A small CTC image transcriber, trained from scratch: norm batchnorm, trained on short English words printed on busy colour backdrops.
Rows from block 5 of a small CTC image transcriber, named by matrix and row number. Rows with one number belong to one channel. Each number is 128 + 24 x the weight over its row's rms, rounded and kept within 0 to 255. All counts start at 0. Numbers have three digits each.
After each channel's rows are labels from the 100 images, of 14976, where the channel reaches its highest value: "lies over" is the class under the peak; "top examples" is what is common among them. Only what is clearly more common there than usual is listed. The data: short English words printed on busy colour backdrops. In brackets: how many of the 100.
# convs0: first 3x3 conv (model.blocks.5.convs.0.weight, 352x240x3x3, each kernel summed), inputs 40-79
# convs1: second 3x3 conv (model.blocks.5.convs.1.weight, 352x352x3x3, transposed, each kernel summed), outputs 40-79

convs0.94:161104112111145130090112103126104075130126108129095142159128157161136138132136143154151181150096177139087137117122104154
convs1.94:152124103118121113131122147130141112102106146105135161178156107127124092121100157166117114125124121159075065130116127131
lies over: letter f (40)
top examples: the letter f (99); small letters (76)

convs0.74:114130100083161140126140136109155139134113094123088083118163117133153130142131146100128189066112111129136134117161130084
convs1.74:098134142121113136075116132133104126124109128102107112133172105163130124142106124130132139138147169139120144140139115145
lies over: letter c (26)
top examples: the letter c (100); the letter k (34)

convs0.148:135131132112085122127117104104101137151089142098131142147122118112111100116159146156114148172101112134100132134103079148
convs1.148:130123138130113166166106156161136115126165112191146110101137175165141128065114172162082119102093128123072142131096128102
lies over: letter f (28)
top examples: the letter f (88); the letter r (59)

convs0.32:129103156123141120154139153128116120081164126122129150094117156129119131143101091144120176156144175148105146124151137131
convs1.32:133146118142134126141091105165108129119117128165139152164110127092125118115145115118141170120129136138160111118112139130
lies over: letter n (26)
top examples: the letter n (78); the letter m (27)

convs0.95:142104097128166137173161116122091119134112184098143109131101159120151127129111158133142176112124088112141165105135127138
convs1.95:110111118150137118180149084127111127146131158161101142096127128127143116149120152150186145121142104126142116145099106112
lies over: letter d (38)
top examples: the letter d (77); the letter c (38)

convs0.14:105121129142118144112145137125118113094141138112144094086112124060118176153102120098128136110123149102161110179183112109
convs1.14:084126165109102149144114102108132140098102118134121139138108142113132119140105157148145124127107142102168122138146143099
lies over: letter x (35)
top examples: the letter x (81); the letter i (70); the letter t (63); word: taxi (35)

convs0.131:129120115113132141125140112147129108146087130106120127101089138145131132116154156216134175126118063135154110116108096178
convs1.131:103101149120141141141086141132126114122127136145102108097134109114189134130146121113187142142066072087122121087109083171
lies over: letter n (28)
top examples: the letter n (98); the letter g (73); the letter i (70); the letter k (32)

convs0.211:082119159124092135144142096140073150095115169151114119104170100135133150131156085160143173139132111105143122120130119149
convs1.211:126128137128093087160168123157126119124126133136122178146111132113138090123142126136134167098162107135107122104130104098
lies over: letter e (29)
top examples: the letter e (85)

convs0.302:148100134072120120109107151121136100066146166085133120108141130121137160098124118112114152115076146163132129137139098129
convs1.302:114082122142127087143105146117158126143126135118113161095091128082108126145135097119107138144116116188119119113136068150
lies over: letter x (44)
top examples: the letter x (81); the letter i (55)

convs0.331:124130166112107108164073097145132168135144173116117138121105133127161133121121099118161112143074111139128103113106127113
convs1.331:106146123137116149100089105137087121157136145118092131125085147159140133127132128127139167091131109089116163116096123144
lies over: letter k (49)
top examples: the letter k (91)

convs0.38:138071099105130113120148100154137143123186160141140135160150123145149159137144162135161133135089154098114131086125154190
convs1.38:108136173108112144127142140125109123133113127157160177095096117129135144141138121121114146128135154123146156161133124121
lies over: letter n (33)
top examples: the letter n (90); capitals (83); the letter w (26)

convs0.328:159123106112132147107124125121123090127154120154168131115150124099108111115098177086104134116151174132102129153086143149
convs1.328:159122052135149133169114105144136109109114141129153123119115145141136111097125141107156081169100145088118126130108119104
lies over: letter e (31)
top examples: the letter e (89); the letter m (63)

convs0.136:136104163149121074145121106156107176168092185132084132118118138113159135153139138190136165114114178162112098121143141108
convs1.136:136189110132110117076154124129114113119096148096108139116124139123123173124098164093099123125102055088130159143102155151
lies over: letter m (31)
top examples: the letter m (100); capitals (68); the letter u (26)

convs0.259:133119115094143161122161135109146104120160199137118144123106140093116110147132130144139147109134106098148153078144123161
convs1.259:130148170121087106155102165088107111186136137138134101163130123134115133105097123091098129092131155173137149102115126141
lies over: letter p (34)
top examples: the letter p (97); the letter m (33)

convs0.189:105121109131145126175137092142118095138123085157091101174125143102106126091146107152161113138138131137093120139174139148
convs1.189:122155121121153122162127137169114086173072160121141164142134124121137108148123133131153145128129090159136135123117156132
lies over: letter i (27)
top examples: the letter i (90); the letter c (55); word: ice (29)

convs0.220:120124148109166115103098116136137140132106120135161144147144161117153113118180165116106150140134129153136118115171105127
convs1.220:117127124128106131062087089161164138123141128144111128078149154131117166128120139145119129121105076116115182144109148170
lies over: letter g (40)
top examples: the letter g (99); the letter n (50)

convs0.77:108132126132115149129155134134089152112088103110150125100133133096158152141109136115152086091097157122112180136136145126
convs1.77:153133102162130092119144153135125176136142083154159142120126147101140142133116094114134130081160141115117163159139153120
lies over: letter s (33)
top examples: the letter a (84); the letter s (81); the letter l (70); word: sail (27)

convs0.16:100141096127128128150184120115154104073100100165174178123114136147168093101121091100114090122148174082080102143165157118
convs1.16:096113132125099153136094126133092133103143119105144138092118124122126142115130122136138127118136082156116158097145136111
lies over: letter r (27)
top examples: the letter r (68); the letter m (26)

convs0.69:126103161116137118122180140164127113115149146123150087155125135096144131111136134122123135112128100127136102125167128171
convs1.69:139120097111120125112122124109122127100096089144149103144154143143139131131125099136144119120108111130146121101117131149
lies over: letter k (25)
top examples: the letter n (47); the letter i (47); the letter k (39)

convs0.65:137127146143132128092104154062145128164156145102166126109132151101150109128129064103102176135141122128157153173127081178
convs1.65:118114127098144105088119123132143127125112150151137198127121111137113092106149105091155140108098157157149096089099124145
lies over: letter h (32)
top examples: the letter h (92); the letter o (72); the letter s (56)

convs0.44:166135144151104128111127157150092122117151168128119094140177112128136122104112133159128190083158111129114097182141088188
convs1.44:159113092117104090146180144120131125125169120204108168116106118109113149124143140184139139114130102132116107112110142163
lies over: letter x (40)
top examples: the letter x (84); the letter w (28); the letter f (26); word: fox (26)

convs0.107:121119146124139148122117124109107094133122099122159131170133128127129108139137153081184150090120123126138109123128134132
convs1.107:124143088108103112120118138126172165175110168116128178131117125150138141125121135157120128146134081165066131141154146099
lies over: letter i (27)
top examples: the letter i (96); the letter w (32); the letter h (29)